Rows from block 5, named by matrix and row number. Rows with one number belong to one channel. Each number is 500 + 25 x the weight over its row's rms, rounded and kept within 0 to 999. All counts start at 0. Numbers have three digits each. After the name is the row's rms in percent of the matrix's.
# convs0: first 3x3 conv, stride 2 (model.blocks.5.convs.0.weight, 256x128x3x3), inputs 8-15, a 3x3 kernel for each
# convs1: second 3x3 conv (model.blocks.5.convs.1.weight, 256x256x3x3, transposed), outputs 8-15, a 3x3 kernel for each
convs0.18 100:519492464510523474507511494512480486512521485493499501549471476504493520507487489522508506488452500486490478487509511444520500483516457522522509485468504471488461518503497506458463487500497480481517491492534430441437
convs1.18 102:494526497482486490486488488516517503536486512542464517532486467534476475473467495504507450511451491515527494473502528465482528519483511513505543519498493518507512500500499487522503504528477493498483533495473539465495
convs0.19 097:523519534513510524527537537540543542546520549551527552545521513516514498482488468462479484461491503501516534519494496522501500548525525535538538508501513551535520498491497507509500524549544487492473468480478515518504
convs1.19 094:498499498482470492486484488522510504513492488524523513490535513484514517514512474472494500451483490471472473484484485490435493496489506452471459505491501508490477533518488524496493528504478502526535530521536541532500
convs0.20 102:463443471469459492477469493515516542492494526474468458482491502483454455461453471523500508527496501539509466520472495513515505536519509511499519469506545478493529502484495487472487497477473509501474488515514500507489
convs1.20 101:482448529469464485480461471522500507532513503523521511464506510484477505483508504496489499457489482481524477501508485487494501507489518474489504489517471532514484500493488527488513528562537502513483465507531479496505
convs0.21 103:486509517511509520495493508535520502516514514491494487540480495517496496507486512446441487451466510468500524541494493535531461526506467548513505526474479468483494470521510498512537518526540482501481447459478474478482
convs1.21 101:516522497513494466516493466524512511544491519557497498526510485509521483479527512540520460457504473480506480501533518499503498480507476482522463525485486528477446510508491512528496529525484513535524526529497552541499
convs0.22 100:482452488468491515478513561476498504463499503463498530475519503492542521496505467523522520557562539532496506506526500485515539501520541503534494492496507478511533490485503483507528491522540489542554514531555485497536
convs1.22 104:498523552513514498535520459490499506526528467497484454519551507517480471506450491501478516512523518510501485504498476528507514552523513541539522522527515431479491477518516496517486492523482501451497497472481489540514
convs0.23 103:512494496507521504502521514506522518514495497498485470519527521497468497472453498533515504528515507522512517509488522510539547550560552481476511494512524513504512495514485497524496489512492491449471486510530536510509
convs1.23 105:519490479504484484473485471528483508498488508466454524486510491456478499497504467471527524487545529514485450474451497470504497487492465442468497503506526530499495514537528533529562527551567523514480496532518485535526
convs0.24 103:495514520512533516498515509524554553544535536504520490483511447526531516528512510508534516493518515478485496497514520517514523537541522501519533492486515495504540484499466499457428472446441507488456465486485492507469
convs1.24 098:486486502456460490516488485557484470521494509464507525463505490477499467490490472485499503454527493499475490459484467475441430507497485502507513514499486498469469515504510506515507501561527502505530521537506496537505
convs0.25 099:492507496497502487494492489530524521515528521516517524561559538540528544512497510475494499506489511500523509560546513514543506481480501484509474509512499522498497487480451476456449491484492500497496499480523501474491
convs1.25 097:487519489466521513485498501514530504529498475552505493500524557460464523460482498493457476519518487490523489483494520474531523516522509439531508470495514460445486519507500530478505506469509523489498513480495491459461
convs0.26 101:509479502514530522540524519529526525498479486513501474531499463493485442473438468465473465470489513469492540495512520503508485522529516538498508515461469487491496473471489490500535515523518499472499484446462524487490
convs1.26 098:493489477452468475507499488541534547465466518518494508500492486499528465510521477474499482419503463464505461454489492472507492480485495463471492493474535515490504513535534509523557517516554523519497484517497506491504
convs0.27 102:487493512523507527506529513529515506510459503492452473524480477529481491512482474466458492470468493466484525469467473484471479495507506483451502477453484492495475464501497508529517507519500482465434528506469509513490
convs1.27 099:522487422476491487524547498549501557528484512513524496491480500486502549515535507497532473473516476509514476498513505489477507454491473465435474460452507484488477533493514527463515506506545516473484469487514467528534
convs0.28 101:499485503527525501531538527523506499501493514510490511512517483473491490482490495485471493467457477504468489474479486458487482488488518506503508497496495478509514492473467483466475506475483531485509504453490484494500
convs1.28 103:497480494451473507485524537516482488505498452483504473517523499496517514525504460501475512515486497540512480453528494489516528504516502419517489494520499477494505521479458514471479542510499538498518546464487535502484
convs0.29 101:466483491489504510492508520465519489473491528497544526496489516521505535486483503515463457479497506509493508484511499498527513510524511490476491485490496483484481519507519473494500457480497479472522527507493474454501
convs1.29 109:481512489476467486480507484450444487438434499463485525488484550517508514511533514479475495505512444479465472502520534495514480493477455485495482524477485475488424505496517479485514466519497466503530527508490544524477
convs0.30 100:490497521496508503528502484481502484514481458533520486497522504512501487527491500474488478498508513482478521521494493538509494552525524457472484518504477529489467516526519496507510492499499518513505525535521533498506
convs1.30 102:502481454516459478470491474519512514447477511464465525497527526491505530524546530492510525497523490516476494491491516475512475473489521479470471535495501537500479482506513470492529462469508491498506554518471522504499
convs0.31 098:532549522512543544523566559515533515537515520505511536494527512451504497497493499528530494550553524542536520488482475518483474497504507502478493503482504494502502524514477516475451492490502481466454467487479509494501
convs1.31 097:490475472470481504488493494521467517447475491479500520473521547493538498500525480476522524476512491481485475504522495515494469496476493460462466478472502463465428557528493536541524496567530486469509481511502438475465
convs0.32 102:466457447484450456488489508466448441477488470487451465500460499532474453533492479517529528493518545526513531472528498468463482462478491465477502459488509507547544513468493522499528528517534461507506504522496541569531
convs1.32 099:519526522514497500514529491487461485520486502506446493524489518521465483469476494504528505494521532496488521491492480518479520531522543532498503489470505487488488474452433485490461487523469494494494517458469507509516
convs0.33 100:524516519506491526486487538511509510533516527553549539493518504510499504489483476487493501482489512513529509512513520545524524476505502492517502500515496516535530507522504467492513475481521480466502523506495552528549
convs1.33 097:494504510469466527518496497526524525475504513485481482540540500511548489549526465480481504488491506513493503495465513516502486521534493493512459490491505497481494517505505502473496511498497504468499510517529535499494
convs0.34 093:543550537536553544528573556519521537522519547527549553497513495498507511499502514516518507506518510543558545535523502554539517524543529521514563541543536525567532492505487513527521490520512523491486488526511494489489
convs1.34 084:504504506474488502487484513485480484463488512493525523479509534476511532471490483481473501484502497487481500493467504494461476492473498468465460484514514497482449507501491526527496508525484508495502506520502473501487
convs0.35 103:515498471487460455543546503487519512481478505491493465491497512485449431498467518573526511545524462533494487524523505529511500493485491513474512503487505496504529490507495512490502499524498497521491490512529498545520
convs1.35 102:504482499532515515551547513477513550495470508450435466526504474527485496477469484496521514504433485456502491484492468474482505477479452501489486480494492519495485477488532508505508514517533532514474499466442507543526
convs0.36 102:504503502523531491515529508508480501512522519496515541476487485443478504466508528438475505468496513487495496495482495474484511464511505446481490477487492441480485527528486472466471512495468477436476474438481495507445
convs1.36 107:476513501501517469503480503508520499509515466483473502496491516505488486497475541538511476512492452521518487491490517497527536488478494545541509531510487530489500444484470501491486512513484477492554487523504472447502
convs0.37 101:473452475468469486506537524514524524520494539500475488503498519478490475469467508530487499517497506547543538505484473469490486469509517505495509489487486466497462498512482484482488493513485511513495495515505490496455
convs1.37 100:458443449482486480508478488511528513471485524490490541446509500459523472471517506500542492477508487495517514499519496523474479520506519498459491508543476485476419536476512529542530543590523469491507506534528539533500
convs0.38 100:514517537478489493508524493501494511475461517496492520497482463470482489474505541563557523525556515507509526486481499470497512464494490489500527484491509494522518560565512515520455486492470492479477476475454501458498
convs1.38 100:493492493491477537484485531494452492488503503465488514475492503461504496458500508509518532520507518536497507506525495519482446534505469457463436475535474470470488516509503504534498541548494498547511521517530510503512
convs0.39 098:487499497518513464515554498529511440493487454482508508535532507535552510561579517459482493468479501476475517497537496534547524516537550506507480498515484474495477539484466513500468508488498510494502459494524497484497
convs1.39 102:495477523511472505512495514464480487469520521475509472494499508471515513484525453543499458519520478475488503509531489447486513481467468499497503490503501536479468509473520479521524476483545489499501481475476484472477
convs0.40 099:481492497480510526505556548412478500463481485467504494528540511507526489470476471517480466507518519550561557482479494480490483536538494483485498482492535482497513513511499485537525488547540494497477475476530481499504
convs1.40 099:491462467518461482551519504478512533505529478521475504465514510519502448533451444493464482510493467512479516533490510499491471498475482502488520509479453495491460521479483500517517505521489530445505471478516464492470
convs0.41 100:471470508459486524492480526475490471482476505486499528484531521508545531529528508538525508541516533546544520484493469489483495546544512480467510464506510503498508495507522453466505473456495516575542512578566524564524
convs1.41 105:448420493443448501485467461507464494490461487495491504546528491487478497483496534517484512541518503501528490517512505502505509547561552515492521528469475497519499420458488445467466506510484475464480479498531529483504
convs0.42 101:489530523477520524491494510519541535496510487486507523461504463474480508495491519534531526523528507494490466526524530534528540556531495495490529494532523485532538514520508496474489507503475508511495498510516509547529
convs1.42 098:530504498485496490521488472508498468519540449506507436480531505500557514473494517496463544520481507505483487495489520468496468506493519473474466516506484506458457519500486517485482464484473502464461524461505450491501
convs0.43 101:512504528479476524483478505510478491476480491498478466497470480493491496519504505511511515437439498459448521494504511489501506474489500500470479470447478469490504504551536512522553484489492518498491480478471443479444
convs1.43 104:497469492493471499464526496480517533469483493495505498506486474491486522473492482533511463509550481499508523507509490522484507497486520475466459477491505490498541488523507476498469532513488483522504459467503518519545
convs0.44 101:562512487518470482498489522522528520516487478503457505508512485478488459477482465553545517532532520534521528431478501492505533502522505521499514485467522517533547482481493524491493465474521498494500493477509495558569
convs1.44 104:515523503483506524533531494502491492514448477509473520534488457551548484489484515502484489523537483500488426514508491528501517513504519517501504516529516549552530488487446493458476496489524491462467526500483516557541
convs0.45 101:494529492503543515478520490454449460465469461488513498490505489491532481504521486488488490499495517494492499468490500459484507489504528511517490506536515473488499521508475501515505505519530570575502544565513483513476
convs1.45 106:530489493526501467546517508524477506472475458517478520500493463539521446478506527461572483500534491506507468537463510500507452516505468500497520510505496514502528525519536508526516518489484484504470498491486504490519
convs0.46 104:489465492492486507507494501528496490484446484475461469508489492450520483487549463521502520508536552546584578475496462513506490508550521522505463533521517478499497471500489472465474480503507469469523477498535546497521
convs1.46 103:445444490496468467512478485521484524555511499571508474495500527509530481524507453478448475493514468488490504507527528453467515496511545507483501521504500534510466515480467515499477496483504490495511470529534465499498
convs0.47 101:483505530485498505535485473487484502500463458537480475492490498458472468479486491520517512477524526453513500466491470514491460556538515507524528534524509538534482515521531521509521512511530486512476464474453478462452
convs1.47 104:501448442541503495485474497448452484502507469533513467493516479506553508507557481499520505462526492471505501509548563487485507489456486477512501549510491555520508556534519508512527514483508509491489476493473490489521
convs0.48 101:496486487486483462473479475504472463492453432483461458495511521463527496497508497519499513507485541498546532490480518495516518479525514534500481515483457540486472518529499532536495503493483521535528513540529538529518
convs1.48 104:494480498507498522540481483492494487446467469492459506479472518463516520486480505486533496508551513509530449524506525531541537541556520518483506498489531531517538514476485475428476504435503480458455472507505503508471
convs0.49 100:494506499516526505518527455482447459506482465506493485496495484486496471489510500479474479471470457505496473482461480455455516483513523503506508506530500506496484550538510562516527540516477520517506503483478515482460
convs1.49 103:479488512527478442534506509524481510522493493493476528501491469514492478461491538496527478485529456466494497537530513490495492522473516504509492514499507503517512520496507548511535527482480466492477531499446505474509
convs0.50 101:484442455480468457499509463486477492482458493489472472526498454502506504465504532545510513563542507549537516538501502522514476521513471502519540489505522473491499486450456474439453490503457543533523505532513508501458
convs1.50 102:473500491466487514490466517497476506510508498508514494462495499469507486482504504466488486512491468513518507513501498491536509499484511479457498488539484505505463506461494511508485513530494492536511463493532505499528
convs0.51 100:506515530504517560496539581486487484492494498414429501525529521545523521526523489516502513508493511511484497491483558454494569462469527527534500515502523482513546495502502465510512481521536493511505537500503465478505
convs1.51 103:506511503483489514531498518471513513519477456494477447505521512500527468519480436526541517528475463517503477488451458546516470475489486505546499526532497453488502496468478507493521505492531547472524496521526470543501
convs0.52 102:488502505506526526486502498553564518546560500509508506477481434511514457523503451513500500474456483468483511534548515520506504484492483495514487511524493530544525515478482459483452493477479497493521461469464479520511
convs1.52 104:482492509462452473531474488532501488520510477501483490463502498479539477487510461483530508492503480463476495456479496457511514446496460495507498513458500508467493543499499483465523463486477531517510491501518509532490
convs0.53 098:465471467489468462486445461462465478465490504487475496467445470512430487524479520485506515512502493514506479507508527498495520483514515449443452450447435462439406459473470514528528505502459528540501489508513488482474
convs1.53 099:500543515540544504502526495472424515476470489481458474501471491485476505452467442451494534456435554462461506501485534478478514509550492512474557469466500481494493501489451469470456457459461512514466507488509536502461
convs0.54 101:522468476514501488526525548506513510505461517481493483549488520488443451489430450460457480486481510503513552482481499490481485496495517529485511504472483496474484509522514500538532512567540517512478477464494529499524
convs1.54 097:511507442479484459512511500523514525509486503529509500480488485477500496524508477492554490477514489499475469502499498490483496488509514468468483511495530492495483510523514536522540513546549516528502496530537496503506
convs0.55 100:512511540514526552502520527502516520472492509465490514476504501504528529513534468498487466482483466469484459473496536467484539469487525514527494505522488514529498514477486481473502462494495513520462495492477538503427
convs1.55 101:514504520479444520509495537470481502472501474463535480516552519470536512479484498530510518551479466518508504483464488514487452496478448459487477495524509472488505536480503518477503540491501533519516513480497490464469
convs0.56 104:492464467493446459488492482455478498472508483453470470516507485520496437470482443468487444461492471446468459504491513462485512446505514525483509506473477489481477515495480558508496531507504485462494449459471470456491
convs1.56 106:522481503558528495552508473515472489481424492487481477494464496514523512467465536435516537473512514470476469497487524496475545520512518490487526498500491524511509512474481489465438445496466495485490501520473528522496
convs0.57 101:493500514489491537475507524541556518547506501502491493520536532522519492544518515536531469558541466515489440453477504499511504524519530474501454460515444479504475563542514533527488484514450509549504492557509454519497
convs1.57 102:505443479492448492521521536517493466491495481510520516489520480490551519499511514505470505562516505520525496521494496499473442529445465526468458502510462468446424464496524448516512482517512486489488517491525527513518
convs0.58 104:493477496477482541455474493490518493490503499465460479486498520491487518480470501509519476503485464496488491517533541505512540477476550476463496456459520474481526512507501502508492475474495530491508522424494525500493
convs1.58 102:521517500468503531479522502511516533486489504508490526532455464522466513481469461524464532521502505501536522494541475519530487513488509510468504517527486459520539548539550483480498518500490482454487455463514490501552
convs0.59 102:522523501532536535517516535505505506545519495546535503521494487549527530562534508466471500450491526458524530552546516510540519503514497505507544527526529499522547469491483523513526517505538462502513516513519527518564
convs1.59 097:538516509524486478498463477553527497551499507518486492516533498467509485479522487502492496473487466471474436482452513466463441446501475474485478505488499524489468489534531504482519462469503541532499535513503516536507